python train.py --train_examples=39062 --norm_position="pre" --layers=12 --width=256 --label_smoothing=0.1 --init="orthogonal" --momentum=0.9 --ema_decay=0.995 --lr_schedule="cosine" --weight_decay=0.0
Rows from block 3, named by matrix and row number. Rows with one number belong to one neuron. Each number is 128 + 32 x the weight over its row's rms, rounded and kept within 0 to 255. All counts start at 0. Numbers have three digits each.
# fc1: MLP up (model.blocks.3.mlp.fc1.weight, 512x256), inputs 128-255
# fc2: MLP down (model.blocks.3.mlp.fc2.weight, 256x512, transposed), outputs 128-255
fc1.97:177109100076175112155103181155158124054124108172116100177118108141113097140115115145152097126099084171069104137128083158134138140128115151147035195100072146151203153082105127127133150144105138105178122135158131079145123117112147119104134164101119164111105066120140111138087190084093195101116169121185092103088148058079126019192112152165092106003138101066142171152107147119144136141162
fc2.97:155137097102136170090138135133118105110157149145148152138128158115119143056120106091110129145120147086182145096161133121170072078117167060118145142148167137125150104084133148120143151067133091117127155067100105175172122118114049165189105141182109184136154122096128175095114118090127096161099113127132134113095130149139088124110101109093173218209141116167180112212124043125122134114145
fc1.98:116151161161136088122128089143117130100130139138140102177113171084143098152112163147134111121100105140177098174141154140100108149182094080105120142136129177125160189139233177171159082080121134182121122125102148099156126148176100168081106129145166133140111136126154155129142128139158145108142169132183205084126088071128071086134139120108060144121099137144136076148097164103091143116130
fc2.98:125066151099159122161105151165130134140143151151103186137080136098068105113115109100103117075173117122112087129093137172110191136117181143190133087131084131119142148158097108101193169168153134151144148166137095102101127124147159110144127109144137160153148160170181204059175114141086178093072101111148139128082115130115127163043097100161148132106106104155201137157095104051143133155168
fc1.99:114093160156115087133101129057109120089152040095104159104082125123139169081095114174082109136125187130086104154065114123133105190149182075086131051085104122173085134100152151168065084186116124095141107114075123092092136113131136164030096165128126094163161140160211135110092163170182112149189167172156115133139105068128148126111141187157082103148141117095063089122174170067122138110168
fc2.99:185125125118114124135145109162112131131129142152079183183153162166108123189111116117192121094093123180118103167141175100170182129151124075144133147144145151131194075097185096123153114123100107143123112148102067087086163130135118096161097153143149181130111156131123078196135122080093168151160168128168170209113185150083143138117142140143125167139125167166152127136095163115116133090147
fc1.100:116139129134110111098138169136099134089087146125122119103155112132096087143099153082141181140120105145121064155173137156175131077147083101191090103120155092123171086069163150170151136156146129176125142192136156132124127127194133061127116073137153132128132147127121118106120120099137105082124128161119173018081120225141119108137146148176094106169120133150157070147129104167139190137075
fc2.100:162201105169134203171127097118108169117113117150112135194203130107139129100148113169125118094152128135175120184141130140151102116131103089184141131162142147135178112093138131104145173127118159158152111065163089198130113127194105138127095087092159106084115105141179162096125134095071102089169192141140122103115147122093177096156194059151114145114117114116105128071118091134104130147137
fc1.101:099161128129133099163131161082115126162127139096125147090132135177102127152130167129106098103181125157118104185167065105085110127116133146143133106167109167110079124156130117180082113079118142064143099087157124077114141073076060156063122121116156127129163144040105166077122138189098116129094152183129132099130095148169116161112118134192154122128169121151122164159171090173082116109088
fc2.101:189067173090086137176099104087138073061163137214147135152151148142133166162157142112097139123169111112094101129058120147135181141188156076137094195102151153140134116090103107103127130114045111179130103152057076146112129181183157119179146123079146179136142210130116070186093122098155100148123133095076092159163101136143113112147114074100111140188180104070091126153113096119121084149162
fc1.102:092153096127086120126089117181118177150103128157099117092186150119127106175125102105135172123144113118099102162150109124105135160082123108140116081152178126096101191134162084146143107204109083083095104113122166083145161180175174076163200144107083128133138119051126064155150135177118165058114110130079178140095171091143094139156057141106130103152122164160129104157159155124140112172152
fc2.102:107087126128086087157148109147116113109130097046133140163177185172097128160133124082170149118113120156166147152167079084178110182129115145144122087166113154102054140194152136133089129148099111142071133131131169172071090147119148094126106125093142120160091094141142126143134167116106121090154129127131164074130119145147090088116059092176091066123146156128090090124086152165089163135153
fc1.103:133136094112127153161125183138155118210124088117138118072099158145110171038128118067099153120134134145163120156130190140193162134076175073171085125106123100100195150126182139137123171113154112186159133112132098082173139162101144171136099089190059094114101106147107138141141077117190120134088168142114089109129142187091101146127115073112155190124137112166182160152095125109118106117162
fc2.103:145155108139147108132156132129124104183115138135102109131113080098142119176082120093079114083129089124109136171105110148148158187139171119121158144115210149107120112171117140087108159139144128090148136107172114117110097199130134188148126156138113133144178164119149140185136127164145093108178139105181179176140100160144099051120148114125136146071091106091064179170162144121102079083196
fc1.104:089075160154087147113078079171204119166117126140175115122137159091129117089168131155099119126066113140112197137104115114098106144117130118088173130110104148118139161130106205115087049067169114120130103101081104166076149091154113115098132181155130096143167108117126197093129183132164054194155092099102135154107102095174112162132155153111119121088122192106142154197128180113153180111092
fc2.104:159111095140112157120177149114140140105126085122138132113152146125141083170049149084147124060120084124157097141066129093151104098153149148121105127140137116164152126110123132133106182168052133172098119138118139152155141171108150089160124207094133091108130161076152079137151180108159182096148146094122153091128153127086148151110149159115129182142067126113128060107117147104053080175108
fc1.105:180148144080099145120185036127108168111123109138117115147110122143060121115156086098096095163084176129090035107118150081141143075147112157091130155038178118087168143163128126104176096118158083113155109176069127118084106167171137138122101105127092086100173098152126124074128148107126165126134117113077121139105154099111170173132157141046115100134152168104129150076120118142167159135138
fc2.105:145137140099146118109115164174120125156116125097161093130171182094147162121141142182142134114183130132148108133077131104128095173098148141122133100128101165130167098139151108153139109084083065130115138183177136155168163104100109119136162190109135133192151181116146150147167091095134130143127146097160094122098134102154124123111131096165144174135091148118098113104137127110111085143057
fc1.106:125152132119129088170101141131108101157101116129152129085148132121153135129134082134132126118148138136142104072103121103149123131149126152116088184101142152106161078125083137144115154104064000120145130107108168186120147139083156143114137108159105090190093089085184166122127123196087221102166127135189119096112123132177135123163109119149094130147161142092144114150119045142129122133106
fc2.106:139130149089108107074154110154077083052157129134141082113136075099131113085114176098181136120116124150098105163155113140094095120105137131170130128147140103185087113072137127112120191185114184172180141108180089192181119117158140128125110072154121170138132135151079140152153150118066144175208169173086140111121144118104110177117076098132097143136124189139104154206105159108155119074116
fc1.107:141135096192128111129128120150092109111119060157132120050158130132136104135122150116135127158168174111113107165159122164114171135134130117133114157131142195133223140134123121121079161091169098165114106132164113143107121181161105104097117214177122110091152124139157155081140147096054135193102102058191109132119085102055077124160105128127125129080147085148203065082116083096138107139073
fc2.107:162173121104172120139107087070137085120135077106121144121099109088043115094158149119167120106046125124125110156142131156167090154186130146097175080148047123153114137138096117122093118147100158100122155076101158134166086104116140156138093094071071087139140191132153122165176151181145161123143161162091104116111147133146124076105153182133151154140128126127188185098106127121127149137121
fc1.108:130062056073074081128157132155086119094186144146100120166185156125130109155101150140110122109187083111108109092095129190126171145155113114121185098127123081148155144133159178121114066113168187141177167114120130113084100172134096130135146152115146121150129134177116148151102166134091140128147135106180161137121097186120156178127151139061136135131182114131067142143106087080104157096161
fc2.108:118100167135157189106083139072135226117120122055144130149130146131124134118220127136119088062113145088126158101118136112176103144130139190154110168099095095115150074153139141096099120092140102158118199115116082125099157135160161105140164103121147131129075132150130119121105066088076098155115044087092177165164134121164080067156098077150093142125124155093090147120125096089126083111136
fc1.109:098123109192160137119126189088108103097163109146170189189053128126121102136065098159109081174130122163107069145082136102138112132146127161122094130112120100146147098109111176159137055059133092136146152106124168127130170130157183083148125157138074098161118117171148180095187160117134170087071136091141162137145102057144154109098091097172159109132151111148126096175134136125140064220135
fc2.109:098160117081137117151125141120109128118127074135099137098110152167112123103184149141139128074145165151135182053145077162109150149060196132106163133132201096141089131154102133127161180112175140133166167147165141105085185158103096129114098119127100158094138100101134100193123120185159157089173106169137149118084170100161160108130149151137110128123133079142108116146088127015115096018134
fc1.110:154093107121147136115117184117140207130126134126135126112141111121123120126141103115133179123092136135105142122105104205096111150177179156143101135142110106164134073123147095122130121141178161055193123093059140104151143088183108147121151099149149125170129143091088140128094190158129103054158101190115170086161172134103152106133133089094134097079159185114133121112161151129161148104109
fc2.110:091139121202149118123111143090114168159144157129217122187104077164107091124133121202139101111106090053117141143133139069079162132096154124164157124138112157111154060125077082123157098135069091117152116096163135116145161212110105138164082152118161170109128114102171077160124132124132093168086135118141129123136119136123091109074102085109090131145113122116189128159084088167108105029129
fc1.111:131156118083200149123100139158116144046093182152148065068098115136082125092146155103064098115128114150140084084134126100105093112176155176135084141098192093163131147092179089158140095170097122129117136122110178128169080127142136113077100100099128171136150144092145087164110082162143172122155146102094157087099124144190159118164175080080197081170158124163111070123178135124084107146070
fc2.111:122152182121137069130155167100111178103119121088123088121132132074169125147129119125177126084187093102121140169141123104097162155057121067122153110080134098173113137097128144208158126137162139113207085140135138167094071066080103157160128197083147118101129121186149141151076088091147081140135126109151165142165159140118158162139139059124124122114107141136115130084173107143135030096179
fc1.112:078190152106117114130123119100147159069133126150123127148093132178140106135152140144115042131133128131183116133118081073062101163176119199066186146035132115141108135156147155160136107154178157076066086091073130148103114146082157172150099108088112198091101102178125088119127108131155144169136146158086103198072162076143174119110111156135088083162081140091105122117082123160110203163162
fc2.112:162131142132120126110062085138115096143120060167220159135231107117084153166138129096128173056128136083164152135134144165148124198093091127135122114129084107143116144103122137175133088117154112055164160125115139133087151115105083119162093126102150118181142135154180151153107103148088160172150112131134104097128077134092119092173124102083144149087135057112157158081139121075142081123182
fc1.113:129137078120112152180115174098095057171176069112108171136153160119154143155104154132125112139157124124092148150118106130109109125115140117126159105127121178130110113157136128123089103135183114160161129128108116053153085119063100125042120120204137127102165146130131125129166149205150135195120086091129151134124118121129083149121075118052128118134149132165090164079150072096145168103164
fc2.113:139088119111171113076162087087124161145135084140122105148097112156111119159151107117094139128156098139109186121200131162118152119147164216090148177120143100127134140106128132126081087090110105138148155109076119095053105084127098128042179151141119179146148125112092077113152078156082169138137131118136113139103103124115076132092103215186167110152150110145148076140108100116103157137095
fc1.114:117183192099093141145121073089142131146118148090144091077140158092124121125083163121144160110112121103135116180204113112118114132105127079173124127109116128074164158076085177122098131118103129150079093200147125163106124037171071079126157133060176129094101139118140122075176056189129099172115099213144163084161117155197084134122117072144189143134126102162108119112147132147133106162147
fc2.114:121077071114202156124141186117155118057100076189119128121136142126111083158079106128119131128105073118082126156063165191136084155129111186149124162160170101125111117207126129097141177119176121104139104196112134141112080116164129144187129171137072139103143129142135148180108146123091124109118141087099133142170166110054144111092116119112127161105137168074151122205116154134123198153103
fc1.115:167125200133124137080171120094135083105082161125102105140109133099094168129026212177151153153148112165110129121066110118114108140174179098162125216115118108174128150150047152111161113110154145072150082128151128130171144091115129082120110038123063135185124111144176139134125112129152144151143114101123060122080090138096126144159220119146096079150119128134111170158134158123134121112091
fc2.115:148185107183128115151140122195105132097062138135073146102149153093142156108120132152122147216078146088101116083183120115106072154188084117088129134077152153090101147131172072103099140193152128096134108124130105149119113106119111086115127144171127117161113130134145131116119161104154115092171123176178158181132090092058095141112153141109197153070072114103112130138136131105136121128149
fc1.116:126056114057164123096115139082115179116106162128131108117124130106137157144140124056121125107140151183192146157088126112100178110149156112125089098116065173110102148112151147088190102101139186082142074107175123135181218124130086121119129106109129103123123161114144121130136128113129084130105129187125115075122150121125179111105125092099126141139129131119187127159107210098106121126166
fc2.116:084130111140142053164141107175087148143126136138144087233134134152224047126046120129098091111094126083161154154134118167106156177163169136149103142142085142115166138143096113126127160121150118169157121087068166074098144126074105119099116147161101162135165129127087149129118134126051120132145143117127096104105143112108050150100198119105102156126110104131148099155133169111127140107118
fc1.117:077141112148101118095085135114140094122166086136097123072161154132134107118073139152163117127176106140188136130124181177143111108124121052091149122102107133115144067114156133148135128139123147141153027172111139181136177187158151134118098107128174088086105157157101186154120175095126098156139154186132121114166091146129145159105090136158094130195125094136109094161108101160119141101140
fc2.117:112164147114173131155166088126076165122143092069192107203144099107153136115121076097200091150103148135094134180117122189180099196136146117156143104149138145127120102116104125074103199131156085130098127142143109156121178143090197093119103173159206075112085118127107185121124212106123113138116161094125145113126146094149138147101221129099138192109113087149120120112110159118129197119105
fc1.118:109125166106114107137095134068142132160150099110130157076162122160141067150178167102119181100111127111186083148082165149151126094131086103112138091119189154103113128153165121178133125094120146144110120151138132108089171130141161159109187076122147102138126192154183125114075089097095112146114129092070134089107113181133127165112125156059178104131082163147203150150167112130133138135171
fc2.118:123127174133117076103165099150167080133137166121136097158105141061136154162135071132149072172128179184122122147045168115084182086143108115110149097135135128123170125089102167123158130162116167103160145079083140100148083111157149132122153130069098114139159119103163148097117041126153153100104115185184128106111086126155109117207127129031111165098121116103092130143128138098093159145118
fc1.119:153145079130139095072138157119130135077095093125149121152128045080125188145163122124174095101109144141076044078152149174156156158118126096121086090140131111141084132099116147135143111104163191189156115165175107134204150171127134150131109186142072134145133140082110092123109106142156102139178109154075112206130118142111187164123095166180120118085110058167126107186082090128109173115154
fc2.119:167135139080118059147097092123171107099239117122174193132145097157076084124061162156098156070118127134076078181122131079163130138130133125171097170137110118139127100120110106140163161130173143113126098162119107177147121097126081125159116167131122154146156144160123097125116114130118088179042093120107185115148157179171085099212094150163118135175163147155161126044107137184163164158138
fc1.120:137151127169134126133127190096104098170127084129099180075139133091159117157070131153153159100158138134177153112170092051149106156088126108175114102083140099125068104098083080077181121169148082113088123087127188118096114103146123167172196067164139134207096126134148129142158137132134133070108152118179105156056133118124057159180090180164120110132162104126113073170172145142145197159109
fc2.120:128119161102069091190122113150139095152113063166136165140145155151135147032157155130122169125131128125092165046134150137178141145083155161200115131197102147098123145165154123156148119120160107139107128120101085148199083187145110152108187161139158139054096135090127160144125144140127106113110151116108165092100154051102199105120081094120130081068095153112118051107128143123128133162111
fc1.121:155082111136147154119093150185138137120141118131104101063116137141058147177094181179186126130119156112157144127172121131188076169103150191150126137108119112167133106139127110162113109170110074157050125106166113158119149096109166121121146108172195085111154131095100157130129140049141087137089113142071074185163171088073091146117133073171103093096072150094139097102123076188128094103118
fc2.121:201149091126152099156101127124157145114162099141123158155124102069160120093138098132122134163173124124144140131132126121124184154162074105065166155104170073122111149153058117161167148211119133074144139097078116131186067097091158176114066172142071163093151104126155130093102169147148137196161172092151123153118141125081108083104143144118129154066145113165143141134213176111163200130122
fc1.122:112108159154120132143183119179096119137120183153100160082140123140138111063154088104169135107092128099063187179112129130139079104121139105110108110159086098198151142141101144071168147087138102124107190112101174206133148082166155127119156124143054110183075128105164117123112106156110119137100218124163150092082123112155138128124132112154118142141113117139163155079140186159093121170172
fc2.122:117185097163149152178105157168122139110068139127077132149140148118128161130096116224111140129149097158110114080128181094111081097169121160094130113145147127121085100172154154170138125161145098115163145106132070120103146102115085142151060185052167109041094074133124111100154125199172173074108118098158154076163142138157137148103149127114135101090163152166117076111109146135129118183081
fc1.123:113185116126076102182127177192150150125165147083138132087176154073098150143159109117115073060121153172151123056116089142163109082122128113100179145105119164142179117086153164130131082165151139129129062089153101124151190127097116169107131126138131150169098091098161091063091166186123133150101115218138152066183135156084148177164125152147094094122095149131124087116101151138182096089215
fc2.123:142099117116099105105168119108102217151118140153169149170037105141116099196155105140110096180075156151094096124098124066119141185150112173140149122108112106093116142171063140104060048172183134158120115168114147145094102146169146112154135108113093167099099122107126089086145143067065127110139108121116074140130135143106117111046141089109135131173091131121124115185165107125159133116181
fc1.124:140136089133093150127113042157137153121082091114122154121124144126173099132128095115139131167098148137105127107200182115120116143132102122092186166112194118119119153118098105192113103182091144045098108085169109091125157133133112087123154124152138132157120119094129090131126136111092189067147189120128154127144141131139143116179102131122116103158085076140163166117186152123083174180166
fc2.124:151138121144135165078183083031105157081121125159122109146107122102180095148140105122152111125117127063105146106135094135157127132150091120169095124119129094100181113151123146122150127131091124144156154151176146092126105100121141106107087176122156137180128182153125153201132120108174096119149127186114111141148071146190159130092129055139183109123138153082087142057135141178154149137177
fc1.125:136148107121143137148118176101119138114097125142106156128146136128067065148108098107115117073113150059161160132125129167156131126088164095168169137099150131134088118088163160133117131087129132109181152108119115178092075131041089131173091123115193106139112068160148118172102070124179141108104146142160146073147092186131150185119103138108128074162129091115108133121143147099106127136139
fc2.125:124148176111146147105133114110136220101116184132122140126148107177101166140155171127064102146108138112129091108088181115133175083116139111124064128120115132162159117169140126120162076152156176108103111148145134087142106153065153083122110190131077107135078150121188183109179162078152192118133119154123143155090179091151187144191105093047088171116105118110140137102140087107124090086158
fc1.126:054069118145128152148142103098103120078044193094152091088138093092112195173123122129089119112137141158132142185152168167131097100134131118162150140144150160105159135167159169141043122110107068125136125168116162172122139083163111103130157164129124142103174145132075161067112184169164115173172112156123130108177157150173142128092127116109182113146115116103177144137150091114165085105101
fc2.126:135156186120118089109130204099153087133092170133103169135117127122182148106191127101095125116122099135080149178095115131101172096058156164163110061138164150110127137126127113138149103100185146144149136101131182067179147171165128109131186153135159149096121129114114214152097069067091103102101114157106120194111065167112156140082125086136097103100173064135077132106145100124125115050103
fc1.127:204156135206122161124188070147147177145126148129108104151107130124080141148148188090135122120159168108142116100137086128112146113090092126182192119096046120089193118111120144177172099148135148071102090113047082146092110167153158153133078163160062145124072120137100114146119141094129159079114124149055111159106075100073132176122104148137152097116177146154084136089085107145102149144161
fc2.127:185129133126151066092125155135108101134092172163134129073139048070126105127105122175112114148134156165123144061154123126129139087164124133126120158167157082109077147155116152170141125146108128107180067211123141102140137130122090088135138057119126148152116133129187117156088120130175063147115090188160108076174124150107124107196113134130118155150077103091113157124112207130102196139114
fc1.128:113106138182134091094134165121150146128073137114116142153135212133143148148149116081131140123118128132123169097139128147112085153116118142134066190096159127072148172128099090131095104097202076142139129097140129159081175122144130115117185158122134090122167063082131149131106126130188147085100061086134105120204145163157113103114143101096131186034154167121145139114120113155121132110164
fc2.128:108117168081125151107093169160144215134066109156123137099120143075122128137177150169136113099180057141157124129121135132140174079127110137224120065138119112140102162123140188093129099140055159120076172090117089122116158102166195118131127135117117132137117081160156168126112132119136145160140146141086152121126142124132133155123132144103127156135104077051141111203088138101085117098039
fc1.129:125205114152190169133147124160123188196143140120038100136106122103161099188147136139075081095093146137160122151162137102077089127157144128176135136087127137134163135099148131160103116102115148108107146112179127073213157146096084161191121101115116197161122130149114149088135164137111173117076096126098121113133141113142124155126091161106135119072162128084055131126118134108181104106157
fc2.129:128117179131068116130117094167160156135163134073142154129166070093130117143133151120089187212063143057153127140153107141146134111144121145138132079138127132164142129114175094069151127189156149199147186127138095121104116118116095134075121128148138151101146098171148107160122187133067079107115138109127144092119126090101100065124141099143117169117154094134126043114154157142129119115124
fc1.130:171152127074196163087088146111147100121097174077077114114118125146091117152163134144128098111154124128141180105100151092105133172030130162180082119049108128131150110132146099145110093062113062109147144122095114148112138128146116146128130175161103137153087115101061171080078133180104131178124160134099142147092141124121108121150049094131134139118109108158122115141071101135158129162141
fc2.130:150115084156105114145152165104166143090176096138088154111118183113138128127135170081101144164063188163097059149153095157144109127108113080122119153126123147157146194135071104175155126116096154099125144035119121114094138107134123129080182057132136079171105117102123094167171108088089123112180162151163140076145135090090108099159182107113181106183176133146147181138109162110133118127142
fc1.131:055120153153125120113085138160133119186103098073103198147195104089123124094128167130107120064076137098073122169161121096103064144175139151109104055086102128121173133098141161098165130114132121108125163156079129118168161105099176138146118116133075150161137078073167096118121089163146111126127119140125170085139085108152059131134159076091106130109135150111161146104177102114121093092146
fc2.131:156138099081132145111133149075092095124159119144100132080096156126126133165127144065126119168147116110094134067143143186115156098148135154084139126156186133154091152230134133115149137151113142094152121099104175120086126085091087090091136146192158137160142141120114109155129141082168121120042110147197112194166141157097165222133179149197108168100197081143097058128080156151167132137130
fc1.132:157123060139179150158133105161122196077142110113149150101179098119145087129126159171078100105185146153115149143157063085158146155138111128162156111103112108209103084118144181108107157114068163117160120175099130150136129141117151137156122102110042071058126190095142124173135119200139125186066114145099137100133097110142092165165107158118155139049050147094138078148115102138115069149149
fc2.132:126086137144119118131133127160184082139078118119047151138123146159154155155131087155109160152161072131090080183119105151128125124128110142104132100132095112094095199196110115064142158166105178113129181177133138080162107133098134044147145138095051189127183156152133108163088140129157126102094130109122127122107131160091119143181143160127135064124135084086089093125151114152149160102112
fc1.133:079151147130130161127137127108158100063130204163171185095155167141157154146128110157139079112147130167081189125114158186146143098078172138151034106154131096176129138138047116095116072134130133125150174104173101181102144185167103147125123156114129100136112132144096098103141116139116112178119061116095085177095174120107121104151042124086148101161109177118097095167082133166169147168161
fc2.133:104094124117144081110151205168104101101172080163110100069133148132136077143107117131103088120127074156093159081090192112078142146159128148173158089132175078097147144117142111171141094110138135141169162160119124140146132096097088116083110135141158146108112105124150103195183124088104172160110160076132166148108126084164138090121131139101131068175101081103121150166124142103067137138138
fc1.134:101131077196172193156136122138178117113142149128094096095143113126115146141147101137164140125085120172096102137163143095151124096135092173130154126213186149125135065125161132140090135190111154159080121167113161117136176086155062069079139126108156127071163170175163116157113122118143111139144127177131097130091152080114055054124162135128091127122140153152111149114193108113111052110160
fc2.134:128145169089075179070105089085109137146121130131075163118189154123156107084204127151119178089168154141156155142115064130061129135111111116137078139108139164130177131146169118160131117172165116093183097077122085109131113158109142120103180139134144091209102172076152119139161094160149143079170121116158092203166164176137153159156162054092146051192134093084163120132063115168175126098181
fc1.135:156143118154122157148153116090133137092151124086124110135113127127085140054089074119169142099087151108196103147128107133110172135073099083201138147157109091172144189084123168144174203133168115089123105135121065198100095157114124114137080155185096119152104143136154157152139095113135131078141138091141133101164157166162101092068083171111108133097198173116148155109156108169101106069148
fc2.135:132097058145177115071110121126123146143129192155092090142144136150152110071121176167153139078190155106118172126146174097152147088124163097095140115159103128142125116120067080166131119151079120160161129135108160048146101115171069163138161127142107072099097092143103132095167137137126111080135166164193128119077154148113158127133146129118112104105109154117118184153107150081101125088102
fc1.136:104157112109103144158118144178136125167106140137161161168115127105099125122115083092116184129101127180207143088120109108143103142144100043148145138125124151134138126132149109077094108154091142194152115145092102134114158142121128069149091119128148090161198069131075086165155147134147129125089126147069151076104116094120079104092159169141139181139138173115132081123100140111160125144150
fc2.136:150126116106175142156169122154115097127066087178040099198129124164164151087144117148176165126086098112124090127090127181151114143173127125136079135135122096143106164097099103118131167150076094119134057119054096122112143147082131087128119159142136102145079130093191197117107130089091106120147134103173118176079119139121137184146120129089149136169143083118065151106111193166168130117131
fc1.137:114100189123125189137098180095140112130142125057124082162104120136102124141120148158117102119140111172135098126107168131125143115109165127111211141146158183119074143094115120158101111161173092141120080129139098136161168106102102166127109134165151057112062141071155170108095162118106133121139100114065086115102134153106123129161122178102154091120204156123113186151102088106170167180154
fc2.137:124102032116052077082191136093069131151166080110160126146169108136157134120170113174091146129102152090102090070107103076137068144116077081108146081148077106136156123120079120161141107128101170121152139172122188102136135154140117174140151091140184167162101141108095104131143113161114124106154149151103135148155085179094112121131158163098189104115128119040096129119183152088141063141151
fc1.138:093192105180197107121055179191166148086093142108187174127160110089101134165080132150098147134114160175147148128146137100157123166130080115166189137113109085129124089130148143162132115139124095078099199142179156073151135123114146141113119109162216067108115067158143111084161145083140151080140109125182148138097082190066133152114178103173128116108138133085122180124219136100102134139150
fc2.138:110123144219138091181082116137140157090151118125118156167154077126090088140113134130162096157110097101136151073160132117121137150130118048149140108105108166138123126057119103089110140161124138067224114093105138140113147172097167122145092144118091152148102183050108115045149150140210104141132114147221086158131162145194128111136095079123098139117083127117136120100129180183121112126085
fc1.139:080134157101118117108158129078191079130124075110123131068122154163128077083112116095133116119138166110122136109134116109106140163185169117164100139123114057158090142067083149109148204133070146157131124121134148067075152150122149158136109144107101148058123229125130089128152138114124110111132160174145093137117125140089150109136161145163189103128144166131125122205163070172192138061072
fc2.139:211125096095145106106163197109113102190142162112161075124124151169117088176173156129160145152087105121123128138123113043178140110103078116125143120141125091079178087173128098123076169162157167150098160097159110168151118153126142143107155091123198104173165088103124117127146151104121137127109052100082158103103107130112095109118154128101174141123058097185109134124111148063151143143208
fc1.140:123075161168096146213119141110084186163093116085152143101144116142170180057118146099107129150135143141144169161181143201146143181129162102138152095175092137045139120130095093123114155138135115096156089119130111127174138066161152099143095113162115120124135118030148168099141154174116144136153143068113090095137120108158106128173134046130115152119124153160173164150111116164160148132173
fc2.140:156134164083139066121126118075227106131116140110114145122053076107110176123061149131109140155088128164137113126087135114175171062123143148117096104130156136163149091201138147115084127092103139144127125138133101157160119104117164155117148190159154129089118093154099143097133127080085135180128152189111158158180160125089147152105051157130092181093087148128108070128113159139051076116113
fc1.141:139090156057135125114120078133223141137111115132100115121083121127153133090067115127144098142081130097148188138126116078155120145114160155174124120104126144096166124113151141207188143134193104098075176133136132126096130093144113209131141114124097093179102103136102116119226167194132094149117128136131155154169150138125125183115154122110132129115197128129120151103173140145152135112116
fc2.141:157075131140132121130165146132092125162158131114135161082186114117109060177121146163137142101146201112103086157180193142047135166162170142102145134119140113122121204120145142136097149152143136081141159134121113126083134181181097130165126120180139123117159118141207115094126103119171067113137148109115108136131101126141088119103097118158144171046098105049120073152113122059140152123142
fc1.142:122181099167116128117126108094156177118124166115155119128108124132114124146106149113089070106100160122156106146197102139141130138070101082147174152150071093180166138102103081065093117113114138115195106072092113088142134113138112113123122163152093117103138106122121124093146120123171150106101044078142140115131076127118169107126133090173150060105191093154141145172107121146122160162157
fc2.142:128134099170166130130101152089118205107098138134082142143094158137138116127117127152122116133118132081194105148125146062075126077150084101186131133114168083104124133089155084110087197153109133164146108059102197109139091142132139132114153140104099183100150124144142161156100141121181143038120120157125100152161156146113129083123131147144134079071127167111138209118087143133133143154160
fc1.143:106164117082075181155118166154108101117120089147118124118111147135098093143135157127094136167155184148132022136144125117119103086179121154152186097047150122135126136124132164147071127137129141135172114085110137177152174145097150193140152116140138137161072151086119139148118099092106143122153093097084153132146176143094174151134109091148047188117113068157181076132122134100158179118146
fc2.143:130118131116141173126159080117104155115137090113096114156076109203090116093162078066141177100107124124141183159092057155114170176062137135120124096096129071155165150113146143185166124160167154144100090147118111127130171136114142114092145123121176113068134123122103067074186103135079166131156145125152116102099094106082067112137101153116147129123104155105123119162092102117142139106170
fc1.144:139129140137118132153134094134148221121085094207143131101172116127085144132131153179170138133116122173104101180211133136156106111111103142153120168108123175125138129146152225157182153174105127147082092146110176141043115074149099127121153077141133050117086143103116137105128103143124125108135139116155121149089150147203095103131096093063126116095107111110148105139132146122099128141129
fc2.144:110112144163107116123112177070153080158152120131106150106105143158174157177173151131127098098071126112090152178106192087103100070132073120119156146157079107140105085094122156168114159154130121125107099103147123130111165113105106144105109152162161146140081150142076141154123108118032099201146109119162131178153097124116167154193173126152151129137151150148057086139097170149112137139072
fc1.145:071144090063122150133128144088167119116108118086142096129082133127122195107176132148178166117098126122166130142117124150101112100134129142110077119112134153109172160153122106082110092135095152190141116144112075147153074085123115048083106116107158135159137103206092120160176163164064134108140124153141143148137128155089083139129154157125150088047151087111131146131087130112112167093158
fc2.145:176107103123104143121138105162114120125145128065174135090120119104098088187124146118079120124115122155177153086157119083117098127086140092081187089105095094093082099149120117104157129088080168147147127078123147101110148186211141101164160179152084146131114086135127130116119160114137098153121118156065115140175173111151160097133111132153157124190097148167094119146127103153174151100149
fc1.146:139120158124073154158088112107081132105103130121095099227148139110102110199104129127119139087100148164072151112144131133122117160105143115132106095098125120120124161071154148165086121105156169170103088130169141132080136095087092138135105106105164182089135087105152157175135095117189077145140126131107182151125186177123121085145163108188116114114104138114154091118089168131138154122179
fc2.146:118123132102156126145129122115124098201090058219093202176114135103108160091118132120070108157148171099149079131215114109088132076144138113099094182123093155165097111130114152119119109067162132115108150120167148161065148139101128167188068123123178153103192117141186152165113175158133129135136110136112132183138084144159144155110065138159118125133126091108151117101131180109122098168072
fc1.147:101188146133155157098131087119045119125099118139154116146086161161105136153092133158128158093132103186095124147107182138137185123118109099108140142123155123104091090142116118159119141175136118190144133115146176188164078101062154147099081146132166065137136152126136095127173108117087144101145138127139135113109115145110059106074114155114114172170104133151134087120121082116080162120111
fc2.147:125133177138135105098087137106104119169140139133079092117111123122119130193108132139100093132086126118168161069057069105144128131153212155209136122124091114143138137135100104067135099118100146126150142152158104148122155078183164093107146036172147158119145144126144162147175164125083062139133117045136089167127139099130090157092120183162104152129064148107094100102146157155157177106099
fc1.148:126129159159126154131136171184095115085137107155060142221104106184097083179157116102175127138095088124128106034096121149132148113115099149076148175130138087180110171103170154111138148113145101140128125144119112116147119125172193120129162113098100126116080126186188148128041196131085111089078083110114110193134165083142073193162139148114106130112105169086083110142170152083166096105083
fc2.148:142065170210120105088135103101140144159137095173096074157069144138142135130144147107145084114095148140055133129136106131107103057135074102155143093090133149115188147087135129122156095050134161151075128204122133134106179106130108087124137113065156145127156128158180142158142087132126116145098151159131131083138152135107126133148072076133136218179118083118152136121114211152135119147157